Weights of a small sound classifier.
Data: trained on simulated sounds of rotating machines with and without faults, 39062 training examples, 85.9 epochs.
Rows from block 8, named by matrix and row number. Rows with one number belong to one channel. Each number is 128 + 24 x the weight over its row's rms, rounded and kept within 0 to 255. All counts start at 0. Numbers have three digits each. After the name is the row's rms in percent of the matrix's.
# convs0: first width-5 conv, stride 2 (model.blocks.8.convs.0.weight, 192x160x5), inputs 80-159, a 5 kernel for each
# convs1: second width-5 conv (model.blocks.8.convs.1.weight, 192x192x5, transposed), outputs 64-127, a 5 kernel for each
convs0.166 110:120160124084122116144164058116133131126162152124121155124131100159142128118097130107108094136131137147123157149145128066130122082120143098101106106119136098108156113045097128113110131099107134162159161128149147108102111087108096099129098126158140122098129109101134118120093111154101131128130144169115122125154113144127140141104126128153129101121105105122075127174129127122123132119088106127118111106192153108139120102107143050090089125106123136140103129103072096127120091113135106143088120131128122123092105132105104159152144107106131146126144104105124153128141119135139122113136116125124108139094086138122127120114156135067143153128146134133152094111125140160135110137123131116128152163137165121132154139119129114108131131127136116127126127112109135120129132109142105146127111108113158169128153123118138143103104109114123143146193166098156134117103130163098127082134139126120117134131097134115126159133135131144171123075091173164135147123123093111128144163180130109130100102159115133159106146112122174124125129151177113194143099118115148129105115173165143101059119083114117092133108139116130139179178155152154118163117131128136118125159136117133119095122134139142066118077125134100091065112136111140
convs1.166 099:164139129146137127100100101110093117126120118053091135134109133124137141138092117139161135142132100127113070134097116170159115146131098112144137139139112139162123089106118167156124121114085108131132130154145133116105125136136114152156128134043102095159019131125094130135099132119108131140168133124187107111129139125149147152145078119112122091076136113091105084113138128138147124148123122119185103124139131149130128096135143156132164105134123128140122098120112145105104133118118176125143115137154195160129124155141108138129140138163090173092151146122130123165138107120105121132130108090089120116129182181127170174147097139164138066177124161152120127117140141138134116121133191110114134110115092139154141132114152167136126139143128128136117173158172135105172145120097104140150088128169088175111155131126131138131159137101071082065146129119159112129118139116114155136098168124131122092138138126137134156087177119100167133133123132105106106129123107111131121074125
convs0.167 091:140140128118121099094140098121144124145119117108138122150143106167112161099144142138123122123133137129121109113118073107164149145100167116118145122100110124116125121130097124104131111119139116116173133130152114176132132133133082118112114105112144121161127156139184173146128098101138096105159149171143132143120116126102147151128140152119117114132082160124145163062116134134119101140110171114118122158125135148122133149150107091126071116133120144145146150133129145149129083137128114107113142159138141158156141145135194108137136091096108132144131133111120168139113108172142107055134083102120099143125104181144151115101127157133100130123105090072093140135107091146132149137131112111124116112088095111135104138119120134114118129120132133147129157138150159108107109111111150081090105092189126110140143143168147132146111118151167130115143167143171120143154118140105148100122100142113144122128137130166114152143137142187172120138151134131091127117121160174164087138133121163099168134149142100140118099091101140151128112124130127095137092120138127106091105102138149121117139088124107172134112134122095087142125144103131109095129093120171127154114103118137124110119125103128141138143121108092107148110129072138
convs1.167 101:159118131137156148143136131194121135121122117095130140137142177108143137181126180139150140130130148131110112165045155177122106094105168142144150116118131143130123116135144071145108109114107074060107172184147103094111180104156089152127119124114122068112081113155125127117142128130109113109164130114116104171075178094136141122139073116151110098131108139133173136161072125110130090108136115161145149088135141151109144119107111149143123175147151169164128145106122093150137180133122122140117155146119125153110115151147084151107092128107113133116108168132137083160115107131116123097120124134136137157141137130124135171115108144122109094115108116111118099125130105153086143132159111123135141134117111115098157128040151178158132124164152118122137104120126132120123123155130094139155175100130134097120135149120120099120112101139145158143114145149108126134143199136121142115118104148066139136171086155127121124161126130099126130163190120119108110159134110104097069093148
convs0.168 095:115112136126123131115105147122089147156160114128123121132108164128145116115038091107107127099119146121120058096106156202161184129152138126117152141125124090112158143124181170192143137145148093113153145141170136121114158145144143130111138135091081103107133092107133103099130175128157142078056126109117121096092107134164103129129157109137162106137149142119140130109108114116126103116123124126140139176150114113126106125140151046100115139144168140157107097161086126141137154107146099115100108108129112101152151117130132135121134093144177150148118120128149136096096109101117094103136130126134126135178148114087155124149114129143199137092103109134138129092153164117115080140147142115117127128129122108128122118123146135142106095096135169142135161118154160160135144136173138132133148117093112087127165079098153097095069116107149156083097098107072106113095098118093123130140147116115151155131098081146107105126103131140143128097127141117144108093093104126139117119121129092144165138115116146125177113117125116152105113141133155128116127082078137175136095075101089147165128142134122112121143102121157131105121149131128158099102104120137158129177173118066096144153139086128152123152138091148152120170129138122
convs1.168 105:105120121137098137146165159099127141172142089137160156135107173115154150166132132119128154131157136149172146092112082139135135139095087136119132101141137129119127111109140116141163173135138098156139136114130138183084087165147100107143116119147148107144133144126115126202078118119104144108114142159088105140146146138107151146133164132120155130142095124135149133128107143156121138134105130126189099148110119140100159120127135108125138122160122133099096112121146126111114135135113091124160139115108125138140091128092144137116110147147146099113144154152125174154111093132132115109118114111128132151115064068083116116161116162129135146118123098132151089160134116151165137133136095140083115145172117133123116129184125106151110148138103136123100108167121106187110089124162145120115145145120150137104112138123123166086166109145139088095146131124151130141128147139137165128128107122137092090110129121120101174158153142107149147095122148120109167140098113106113144141168
convs0.169 094:108163153176137110150106102129129126105134125114099128148146108158118187163106131116122170126128114090133148141114115134123124148126169096114141117071077140145116115099116135113103062119096109114120097166134093172159147125096066141155138135110122104115101107109122134122131132149113131116136138167140064102098051076067128115158156184144132167139143098092143129108129138161142165131104142132106118128150112142135167109123141125106104102072090111098114153159152095112148129123144139108166118116149148107129158127147110111128106125111153133120086123136119146166175163159127100080133106133166130112112125124118116109136146159123134096121119140107091165155141106162140130120133146130142128148153122115154120131161156152135156096117135152125104109121127148115117130148128115105111098102110142152126123114133121118106121142134122118104107128122150095149131130113181126124141127155198158192177128116104133143141122160145121121086111126134109154151138149109118109123139133144118116075159148109091098160139128091111136125107122114136104112094130062092113115130131126156104110107085101140143125152108127103125157118114114120160134182142140138166111100146090109131133156163121105106145166175118125132114106106115
convs1.169 097:167115147122194115140133105087172161113098133058181181122104103144148128169159133125133116165144115137155158139098143135132152144139121121124098094126117142133135125152103138157135101113135088120135165112118076178092136110150134122118133135145149100126126161125084134132120111130089078144159159134092116158165117079133166131118071116127137114140134158124136117109142083103169064160137112074146146130115081133145165122159096131117148134112132118176121139114108174134138110089141115149114148150121149119129140106114078134095112077138127146172179101124147120104109105122068147139098081125185135157127171108170152126151086124135120101094141138175122125102152151113130141116139139083135160107115094097133150085130120136127119164104112132114083119164167102155124110149095117142173125171157107149169083098156158117097122106135128146123135106136171147124132146118147131139115153134124110110131098178099101147087123103172112130138163114115088124112121093138077051103139
convs0.170 099:174163098154144118110086103138133110111154155075127099124131159146095102098099106095111128095139125137135107108125117123099086114158168132106112096068082095105125176111094123074072129122128124147131138174156126134128102109118126110127109058109142137207167173131145083095095072113097127128164167145146111101112108120116137142122142143129131092098130104097114125128139151107117123102126142108103130153151115156152136136117084039089092127133128136117128130144120115125117140177158172121103138136165131134128103124108126158177147109132115131164092121112131124121147122132120120137148141116116177123126133154090123128110116139147102166133128103115146130130145073108183129145100091106152151123136124122120120113081086093123187069123116141146098116129148131159111127117116150132109078099130096134121136068112111156177099078089125133113107119133098094129123161137138113165067060125152140106133140141133096141120101135171147143140141165164163163136115110101145141141128132154124142115130119108131124135120138146148102089134134104099130122132117118112147112130129122136085132134096124146089136154143093121125108120148109099131100138136104083129107158112117122132160117083105152115110130122137154108142124183156
convs1.170 099:178141156188147153138121148158159120131123106097157137127114124112103123129154131127160149130089103156143131129094122116162133123089135157144152117169146178074116071116140128104134125133119123107076150103079076145096119143173126122170131118092134109147079121144097129145143125185151113132107135118101117105120136133138170152142117145149119100106173095106162137135117135103122083159135121082175138128154094105122096097188120157174138187104098129105143140131129124083117139104143150137111129112099143140143116104124118125151121121137099112131138092134170118136150137113104156133108126100145143155173138121156119157126115138081128117134156105127107124118146186134150123151121129153117115118112103124147163119107089179133078115121141086112096140108166117116168134135187127143130129130085164098148125115141117113117118127125114109131115131132120134117160135123124164155115069136136116094152128130096147152150135149081243119118092143137124106118090117120147105128128
convs0.171 110:104131139100125145174148155133137081122139144093119133139110092202134146130172100108118101124091118130100096151162176123134139119145170131121152134123159114131134134176185138104123151165131108132133130147117150131083127112114139135120104114131113083120116089092112092105159112136159163132147143138111134096138113125093110123140137102075148103164119126139132143127153152127129093092136166135136107099158153110100130113111110147095118107091089098107128140121104102100088105129173141113165154121169103122149132141112094152129119117080107208198126140147129109103102137123111146124140114105135112131122125125095108134125120140120146131166141124139119139133123136110162145126119141108115118126113143132179156126110096153104167153108127135132161182144139105114098115141135172091107124132068040103141164105104118139141111103142125131108159136105108110117108108136176213155170161124173136123119114086093095109133097132112135114095093165137130118138142150135115129125147153144137120107179203136070030162139108110096134125107095117123083119121135114147119105142122104118120126187105112132149109141116122146127133122124118137134133118117159177130091045161125110102120143141165116097141165133066145148142121086101
convs1.171 097:094108060098096108112116122116098101194127094154147153142129119131135121097133131141114136099103054140120132132160161170136211173144116138152163138138174116133131101162139112118143122089127131157135168141111092111128127132109154111089131134176127144131113138138119153117114135110141172090139137143130136137108103112162139086131128134093119116126149123148105114176225100110153140104162119158167095121112115138149142138146107121118119125150140156124119122145095116104077077127135125131133104113113085133148125109127128165140168102138127148154114129116091150124142118131138141127166114126121120125141129105141130095101123141137160107124125144090137118121144124144136131152156118107088134138130106165129112099171154094130117155138167119128094142112100148166141138132139136085135092130082127144169125136128141149134129159133144141156131105097089122120102128110114119124119127107083113097118163109101089098114153148144116151154153120133116135141142128165180067075135
convs0.172 104:098095107089075138149115136121126140121127107143134118118101150158107152117107144124122109133122112108121116155129081143068102146113171148164150152128133119119133130132124132109101117053083080088127133123112139116100122103118046136142136066140119111124081138116104137136115159125123092087143130098119150148133122103122129113105138135145088105093079120138123136175139177160172100091127109166139129177134147163149142162143116096104095116120155142153157137077121127107100092105124112140112128108105114119117127096098136152087143090116144142123156120117104132133174163125117111141169147128107130116120116178124136127109087080146083101108073143116126107101111121129109142132116161145144141131084129118155136168123100091114106127082128101137112115095106119109107140081141143178161138119137166120131171157144124113131153164148179164142123147149166108145125120153113157099131107128129126134138107133105095134102072104135090098106161115110146122110119163144092140092148167137111156135174115149158127115150153152120131125151112125115131145116139112129140131136132169112144151143175105128128146125134125112092091123097116139201083114160143108144155130134055093131121128091110126121120130096143103126118121056144
convs1.172 100:101118120100098133070116171130125171137156147157131123137112108111145110101146113113121147133108142121138135142092072141155135105156181090054091125115155142152169132154138065125106120133145132124161159106125074160154118121106110108156120099163137142154150136165111123121171129135114137102126145085127045121083111134120149113110134137086128107153139126140119125126071114126137132126133132116128091146099132140095105144135118136118157159141178126178157118120128119093135078130113140136118110174131091128143133154106070133113153105122125130136122173115136087139131103152151124140130118067110106139156108165120156155132125102135124130100109110149131097136156141122137113130100119074120131112097133148146145139087118160133114115083123102148140131101117120127125140136169139126153140097139099123100136152103139149159145080094124138141128115090119091120069116155108096129122159162130157163172097113129114131130077137127179109122121084113122130143147123163147148153153
convs0.173 088:166122118114123117129121109143136131107128142131149104124144151138118123157136159139135122132141121130141151105109113136135156121184127165155158144117113120141083168136126098082120109128133115126139113130124135125198139163119147064123087099105094114149160168117138168141129111106133121147137154138149146139145118146103068135096138134138106139159127154158130152101164135110137120176108147135128147110086112146179116146127149105070101157112157141177150153107140114094150134127103162114122117161147125110126125108135134126107133107147153146115136133093109123113134132142129131133136106109110158152145137128138130124154099128077140132127182149169147097089096114103113118123125143110132143129115128151162119126111078089091132134193127219148130121115163151127110101130131128149142092150112109146137126128067103082091148111134114145135134143134104129249155183124151090146064101142141135092093143109131098133158110130139175109116125134113171157111101084149166136170140133128143139148110150125086091118094134143138098146082137097095114125100097128144115134127081097122120121127104103100106060085130094140112134178141135142149132149134091127151136144127158155171120095080143137129144145124109136128134140139107
convs1.173 113:130114100131153162124110121133138113131155111137142121121142147134137097175143149110128114069116129176170137132104121133067087216176087115145149124112096125123106103155105122106166098113133146121101160163128138162119089093188127128147125106101127150108155107118074125177140204151106084171154093127160161108140108116059158146125155135151136163107149136134129139131083101143177109152123133128142129129141136155135093144112129130097091151129125139121108155106142117099086142151129121119109130158120125103110095124124083175135106116147127104101135110134157128079157108135121100157128095112135115111130152165144091103167125123140129123129093123103139147142126133122112147119130116168112089075152121138154150114096129171173081133141131115126110154136115143172111073141191101128098170132091140117115106156111131131115079089133168113094112105170164063094161130150157152127109105098151136133135081148092126209064103109085153119126143113126168104108121145102138113110125
convs0.174 116:120117146121088156135136109148140107113136114124142143128094084210124106122145102108073105096132117123110124123131131099106149161128136131111164158112131171135128145165142168124093140137130134105140095147117094118116133140119149155122138122118135131125121120115138116112108078135154125133127144128124110073143117154146127151141165121119153186143131123126123133112142148118107098118140166166110153152117135134132133130117124081107114168152125110107106109088131101125119143132143146142201152098132133133128166129157111115124129089063124119137145142154118125112136122139120183107176148125129114164137155113093110133143118186124125143129128109134142088140124127175120136113148123102148125117133172167150138112122099128160128133117142129107143123127113104094109118134133149087141149145069007124206122131106115099100148129141155113122134153138082136114119109138135170158169139103165119128120138045128171118140113116113122121142111113115128108140136134113138130121122123139120163157202209131093081168138124120106154154122128150127109105124150123132138110101130131120134115127102114131133131147124099135143145141150123108119121125116129155110084120135135143167145138120106109142134138148137128126086101118097
convs1.174 102:145153124152150167128143130099117093146126101098149139114138150146129114134102106125100135084097097141122172114134140123130149119136112134116119125082137102141119114098142140121132142091111153162100161136165094103110123157135124131120124140156095109107146087096101115142129105134148162093129106132138136130094075135155143059088149127118095101108145122154137137153227117095134123125143117147132123114138144131142121146162113131136138135150141122125114163129139087147109116164135153132146104120086125121141147117105147117144153130123137133126154117118105107135145119134118126108184158110133137114107138090129106093089116122119153118095161154123161126140119110101149119105133154105149104131135105120116129114118138153129110175116142117153136125152115128134095120115153108122135144133128165102150147113128114139111124130151114179120133116153143098128097112122119144140118147114111121116151137131134131145128151133138109136150122092152102109100130137217229065000171
convs0.175 091:148139097130129096104124088126105107135134145107168121133093111120110105127116148097148136116114114110124126110105104130162136145138141121170156126148116122131103115121118138141136105125146129129109101084137143163148117141146118134104099111129164126153076140120128133151108099133154095113112135151137183142109113099136132151120118148103162089138154132102127165093162103100134122128143154169129119122119128136137135102122124091133086099144157122149171095129125108117111101112094119170110154147137126131135146152138144130138140090197141085113151118090092130152156119104143133090095068109124123133138099098122146079123145095160174150135110093118111110107116079138159200115121164129087112115125145119124114074120132134127105096128150127100131096091074132107114103081088135130132166128149119102112139136175177155143159170115149142116123155116132148164141157104127101133079102101094109128146150139129149166161158158126118100161159108136164100150135140099130111114102130170108164139096104116146140136100122114097163109118149113103159132188190122118114121141119072114128146130129124163166128094122099126092084117087118155167117111177134109162132112103091114165117148122122125145065096135078114129075136112123
convs1.175 099:123102133128115135157126142114142161138120127138109159100173176144111138123068143130165166094137146138157156113079115185088118143125124080135116121110141135122137121137161111143150086121097111126163140151116110116151178137079108122109081078136159121130086130158082147123190090134111144106146136125128102100143119103076114097163153188096142105096137149143153150082125129115140158139157134168144127103115117129137114119142146145147153125117112118134106090112131151138154193123087067147138144112130092134135071116120120139143128133147111116076093171103129094132090137099115129078105147127112110119107117098137095171115132128096107051117148125133143183110119155150113118127132117121123111142130150152113131130099122154139134138141133109146167141125147156177145094159114115124113153143091131156120109158096134140096100133107117149105150116142112115084085117134147117145101108072105129117127120118136122147129168121128136125160146137150144111159100102069096079138138
convs0.176 102:117139156131135105140139148151117101139166141098107132098119145137135142113079126126121150145091146105094110124098118090090152140150123123124101131125118094135165139164134130128117162108126129117105080125138122126113106113106161131096118119166169130116121111112154117122137110130150111157143147111123113111150145152141135116110140128114095089101167173148191144134139109125098126159152140157105116090119117137098120099103144117127103127126143130111110135100125100115134134162145181147068113092113138101114116134118154135190161119098142139149111082112073141137137077133141128105125123105099129144150148102111155110134115110134118136108127142162120117092142147160104073116111107124144151100137187170136106117147131117122148128120131137103138068082101132111102116110123114094162147125153198157123124122110122124126151112138127175118109126138092125091115143137092125144124126119148158133132120151091136144085153150132161114105139161151127138115135089090125140127146112123131174174108133110105131094091108132125086106143144148202175102133136137103134102155087057103080160090128160155133113129171170117115103110137141118114142120095158160115121124098154126126147129153129124134128133147168117053103137149110
convs1.176 098:137134113150139167156133134211114086116136143112155145134139138145158125129107103128144155123155115102151129096125121176130120152116124104117122137129115165146133052048127120144119119123099138107109146090119140121093108185158107162141129104125130101126113113130134113131101123133140118148138152124122152119158116137156160117104116149123122157138165095126154115108109108086104174105124122150150061090181145114117129121137113165148133170151112126117141067120124102121143109125119154155133129101131183120134163120128108114108091173141132101082128131144116147143105091154152143126141150106129136125161154132164160116131123112119131099137190127088088181147130158084162126124176136108147115110077087143117095130143150129112125129135105130155119137125130172093138144095159139131123096132092104151111104149136129157131154138114123095115145145135153127175103116111140119103113104124093092134153170134121097149097158129142137143100153154146162101124125136105143146112127
convs0.177 094:140130161130142167087147122120160131113098119121120141140140132144108139150138141126140136130117130171151115155119093110145081116062115086154157188171138080117062110115085139129152150126123159128155106103123133123131093092123143115103080122111030089065095097182151202153119097132147139148142118134146144144135156090126105109101065079155149180141103141161161117121126124157124142137112113128103123149131149126104134122132158088112113130120193155139118096120121136138136138143168139131126126147127079145101192138139151121096083124098128115155125155134115136136162126120144147096132159156112087156169123118139125137132087097105135119128094120093060105116119130118099170133157163098127108142146113103105153112130085100109133105045136097107133154172114128138146154115114115130125113144118104118141146137074103085103127143127110107155122162126108122180196169147090178137168133113126121109111081133097143151146137134143111138119142149156146127149128116188172139148141169131110146117122092103111146145125163121097121117113110100130076134123110126144129160134124150167109086104101096094131110141142102065171169147134116115126135111126153168123146141099109130145130105122150102123120130167121132105094143174154
convs1.177 101:116121113118123151120129130138121127132110113142149133142128140140140132153148124127132136141143165138159118105129131103128119144179114145128128131112192066090193204165163103160167126147129170112110149161126105037154170121054157119121131110132095147133108109099115109120172133143117090161067117138156117125114143116098111106107141118111135100124129119095174135140089114143199131119134147144175148117156109175162155130064107120120066093130121116141128151127098136131126156118126085108125102142149108134104124096170075140139126082107128139185155128103126148120151128124135133127144105100130158114109118127118133153125118156117156118121106132158094145123122144143142129106142121160119153150139133179124107115089142148140128146122112152131152126090105165145123120108113111107119074136123139152149127122142109122101085144128107170183130135166093086131117130143105088146165179135157113105126144095125150082116120074082062118113155153121155075128127126144146112090122
convs0.178 103:104148160118114134097131131097137116118125149091118123130139111121130143126128159144154139116099137145120097097168068097111137136083124098129140153102093121118205139146090148110088099093121077096124129144139119122096141121146123134132136147120128147153134086082154183145078117131176124128104155121133131154091106103130156107176142157100139169149126087090082140108140165136173128150125133112134136070093135149174148155165108127123148130117148142174136166126098112116146093138175110089085142145170122099109109130166133109119112092127122143136112170171213137113113143153138119124114080093121093097131104129121103136146115116166189185131101118107138161131121136144166156138132083132146124140134108089103088108088139136180102159115179146112143146147146142132101129097105149060125110122161131108087109121114144131144087129103145128100140144132162147135129106135099158123142146092123120165121158110144130141133092156129110086083121128119140148113120114113099131161157146082146147109114123117104145092127126159119098123119131139163113109121136146113118123113096132159211099131123129112145108124157107142113119130161104102115138112139167116146130098166149135141137128110153089133104133150138112108128152065139
convs1.178 100:165136118113146127150083153194119095116112119137117105134162139149114139153085135144137089102178112101094094110083162179143181117080124109108142146128099129151118139142153069148126119135123099104078157124123142132137105122098143128114169159137101133138115106100164110119118121103094141073182154125061141144103137149128130142079116106154091115128102176164149098099090132090103129155138114076165089120158139121114134133163162129159113145150134139157133147122110146115116124135110089145143179141096128129092132183111137174133082137088139128118149161146120114132085123120160137112133130150127161123148141122145159152092153140114072148122106146118126110141143110106149120079130122162133150151115138139155116130148113136187122132101130140156107103112138116109161136132137091119181131098130094127157141108131088142155141153126095171161143158121131172164134168136128081154134123165111128139151151094129137105094102133147117163145146153148165115136153108084074078109121
convs0.179 098:167128136144139157112107110124122134157116098119130117140138208198111155119126126106119109121149101123144141168148153156146145120114172129159123137145089138120169146118128152135143120109111138155108153120081146146093147127114123123084159131100128112148149126119106107117126148130126132082150081106120139124112108071098152140125105117131092141128113184154201157093129117115106165166144146106139109131124131134114151133107125092149140140107117099132165186159141069093135104126147117125104117098103138107131125122143132172097133105097150101108143131121080101136118118118105172178129066089149147129111129096125145144151117112114138154122112096092091146147079094140138124135108111146116110142128169120147150106094120157103105077064118148133104134124105142130111110134128153149162063087127135143118119143112128134139168163147164154131158140163113121171121134100155145141158156087101137128127062169167114117128093098108133108089115128134153130118105106094127116105127139171139144150130140123122129152080103111135158109129106116110118112196140120139155126148146150153108101128168140148147090161092131145127108100103130148125116155162122110117143139115083081141135140146132104135137123087117132101109098115077
convs1.179 099:104115122114085140127136155171138138118109135132112106131170153125087124127115105110151133142113147161126153138127123121098124153161111109146156137095118141118134122137114090129091126119113148111161128098082130136110115134149075120138109070131151130138154134106125133095141145138124135107137142163117107155131121117155109127106136124125153160168087130130119081117061097145119121125122137169151160103116105120104126112140109126100114149159169154156096095099129112090091104120130146083108204121136139112148128112118130141136104096087140169132157134127164128141137123163131077145125089121112123139147126175086123110121106142158126135111104135118114128139174107152143144130157153112113169160105117153134130112099099116123153129146101144176102138137149137125105140143119131084145114098075127098097153158086128156149126098111109120103136156118126118097063107155095152156109132142147140166157124133123146136084136154127164156167133172143083140154148099044090091138230
convs0.180 096:150111139117094105055130147104172124124093156124121118131123163147136174084144130137117102132132124109135076067111136135131131136117117153193123122136109107119094115206164132154139165143146131112128157139122146138142112137095128139102153097092111132106105153127124136132160121174162112143130127154123126139123187128132130165144132130119145127130137129147128099110088134098095147123156124117149139130122122122109126113130115058097106154096146153134117126124116094079133111127116112108128123114093109147131120104144146149144147105152118120139129140145151145136107114102120139119118121121132138116170124128115138148133142120140148154101133085114132131118081152137110166146131135128094111118119101123143118138172173113137127135160185139154074084099126131145128136118112128165122137145131095113145127136115104142155143151145152166109132129123137153118155144160197127094120132089097110116132119096129127127133137114114138143147086110094148138105125130126154097139134134139122127156166123077117111120127132134153135112132155117103121128126132135122152152109116087158149091136128130143124140126117133150150146138135119204116132134144129204164152103153161166135113138140077134119127103140120129093119104137155
convs1.180 104:150119130147139079150167126133146138149175133155161110094167145093135086132097116114116118119147151088130156125077121134090148114116108155164148126173123114171142131142126086109147150162093133120145131165119113171154102160121129111129131115114174129133154157081132114117118115122091186124154109131130134159124125168090114115142189126172113151098117128136133121126107100132151126163149145136143169137102149151127115111104137074107145110118124135112120143090119104091140145128121100131139144152137096140143128143102105120115101152150133105108168130162114108117117113121136110116125135122152156126104164144133076110098114160128086079142115105083128112142110157155161131113119103142123101137142118133146131149057143183172068173150091119162138092131103157179102128134107145133115098081124152138127079087092111113109117098088176160093098123177137097104138152084131121153125102112107093123076090127123145136164100106158144135130107100113127131125163125104109089109159
convs0.181 104:136115125150125103150132133152111158124135158093098137120145087129143141149112108118094087137141183153089115153142118105118120121114132098123154127117057121093183141190138158122107125162112115140140137134117133171094111060139203160096121153126113116136144105122142121131112104113081106123138141145137154137141152135084175168160114135112139104133159126130132131144126117129132209144115079066133157135131146146131115111132123083080041130111169131168119162119130110091155122096079123171131112127129134112132098168131175154168123157141131100121119130142103093116104154154128129145137136125097128132155103158115126083105108141134158158147127100090142125144114090087148138158094103092146140138153151123130145148144151118158161152130161062120106109160133115143137109135119143137128132166130144114114152099100097132108136141130116133116114126161129117085126141137065095141132121113110119131128106092116122105116122116102137102079112129122147166147148128113123131101071155142106108160119141151105127066117135148140156168128121126147150135126106123143152158133103135144133120085069091107120131133132130137094144142137123155147115136106105115115127118169159112100132155083103103088114123108119110142120140122121
convs1.181 103:148114142144106152123138128125113133145106140095131115134152158118109106131104134103123076158124093111090143120142120105127105098127119119086131134157073156148137076114169126116110122106100149141153106100157125156130117120158164127103123132042145106124082127112115103137115111138160140153146129095098135126103119122167185150108105111151132166119132116127136140114113121098118159141137141171175167138126085045140140141152073120102160129130137150131119111104096135119098115143125140100126146114146183108111158136130111108115143139168169129122132142142144153104102151110126116131135123114119129145113154133133121121125092117098087112101124140131145135158144097142127088123148117181152123150154121117133145093127150167136120121122135128084163126137174146139133125111133166153111100123078148154170166127121150102143167158109134119112112119139122104124113131088196115115143106110134127121138144132132160178088119161139175124127059125119136139140088085135165132154108
convs0.182 096:098131141154141146117108139136128138156123089136116127117130106158099175154149100120146100145108138126145098131155119132103124121185154128111166116151111129083082121147169139146110146072103111114146158136161105171194142174132107120121096142108112159120114155103127139123116168139154108145130123116096112129109126094097131151152119155155142133129119077092096121148158135159148137138146154119120148136085103113133142080110151131133124146107107115122110146155108086106101105112099106125135102097130100109129145147130088110131134091100175163128154114112145116116127121175139106118097108110115166124109096128156151153147124103120134135182176163146153172179176113125108118131119134144122117129146157140135142142123131116157133120164136179144111129104125077132131122128118100131167123157089103147117134169103127121130105104124133106124087113147170122164102179165135121119110134119143132121105098061148139133099095111165096125128157111126103054094145158066140108142113110092116094106124137134103110137128168146130125174114106127137149114106120138153140181165115094122105148113091099094093124114156086117096133103158122151092140120137184150127088094118115068118103172172121136104152116152120105159124103134132
convs1.182 102:121121109116121051094122095144122091102153140142128117155147151127151136154094135134169126110106106145171104078105110157115173147122099140140139136216163125101153105130117117104151126105125123133099117152176122171056119093156144160131135118108131134086160106098172131108108119187080130122143137158119156139131089169164131157115109157093150101139131105123145144112114137122144152146126132186122144122135096147116084097130126164114102201191149112117112098116126155104094145146152107112115154116121167113121143122129185186143115104153145095118065138141112104109121141150128102111125125126163109128152125154155100132140139125124117113129168147109143155090105114119128140141151135140134130147123118181156092109105132119125154130136131119153123109133131129123136143101183108148097151142093129136176100130164140091121130124125132142115133138111169136095131097121156098118137136151115136135139139139088114188129102107156132143147123093113113122114122113139118134079119
convs0.183 101:118203113141136108136136139155111130118155136142149093109133147137113141080137158147157175134135155116114208174085016068094111116101100089128136161127168120116139117091104148128127098109106126120167118106137133125081127119131092092143106133143137115112133111137141110114098153150108128118153118156138138151147127150091108138146114141108126097128122138149149126144137143121143103088121116099154152119149125128114133134124108084106095084121162102108138061070141103142102062108123132124114126126133124098124121141208109133169106124120107121138158117115127114083134149099107098103125095115096092128105117133113123124140073124131093149136143128142136120087133140121136098117168087125129128137138128115124114099093160130120132154127118142141088135122109118099126124107139147101104079144132139172152115137138156110082125151092147124131181131170139094104148125142139088093137108104129114152123116143097104115122145145119149117199153130122123083126145114135125130138131108065126152139162134136154133115125124100129152092166124152096195099164133117117132161151120132129160116113146131111106092139134106152126133125143127133181143137123111126145145137121075095101131143101133104100079122128087105116069079139132
convs1.183 096:134168130130099130139141131114134135111130102108119123103147173141130160125043130089147139090130130151116173099071125118145132117120128156138160170133121162147100129108146122135104133096100080123142140086149124113112121158113114114132091110086132177126156122102143130183145086138135116110138155121153122120125096135142142142119117127083125072136125126084113127096145106195153117131113147127153120119080125110151113128118118119128136130100159154150110106143094138142110101150147130102164094141137119140113088154150126142150101152114133115134147156155146148199134116125171124110127140122115125132082100147139152128130128114114143054132119144158087128156148145165178107173123167114121159112125123115133131129098154179126114149118099126131146116157141126105132121150112145138117149101175103113097160149112130136128126121136137169137157146129123096160128139163146116142120130132113142160144151119136126131117126114133129114112147081131059070127126136124092124081124
convs0.184 107:153086104110100098132116159144120124164139101109081076102131131124147132093080061146153105136145140090110115104164140076133089109100107144113113128125138081149144129142113099092129160129138131128112129138121114095093126142128126093100120134116104126100131115135105151135083091183137112132121136143086134148120132163143156128117135159135122113110106091148126137100102108124122097116132147160116115112153135145100120137136102142103102117117108106126125123117108104118110103122125091091069130111121123151148175171124164149212170125113150209156122103108122100167136117176123147143096110091112111124110101131116127126136148117111098136129137116122129108141119155126110106134122101124141155114140154155118083099160148133181130153131105100146118089068106137149147143111136114132161148136154126157131123130129132107127115136106134099169170137099101118132142148153092145089134164114119127137130118082096141130135141124121109091138145172161173149133102100153204154196214118109123121117114137128100089153160168081090098128169161117145134139110090129141117125140110093101134152112111107138131121102100144160131107138138136139118137141133115110136173160126106115115125130132132108113145121107122114113134130098155
convs1.184 099:124139124112145157129123105161143113098161121137156121173163145123142124117110119107163142139124141121115134101116168190095142144132150126127129133149114114149135048102093129131152154141104160129146119129124132151136117120141108118101109087090097105112155121107106104099155132145119133117118090117113117150138121144119134119148142104153109110147165128102119104136096112124106158134146167185154123137147166162134138099116105137117109104126127134123135162114129128111143127150105151153119092100126161159089162164118132098113115150093119116085159130127131142099118125096101137084120141103081064113096150111140140137161131113113135090171120133074099128117136142146109110120111113116114135100131084125168138156096140134084149097106123111134128130115127151154120145154073136124120128055150130092109053115139107117114121152164158105089136137100097138130142093113128111142152084148123149130128115141129115081098143096109069132119093084120174179116205139124137138107131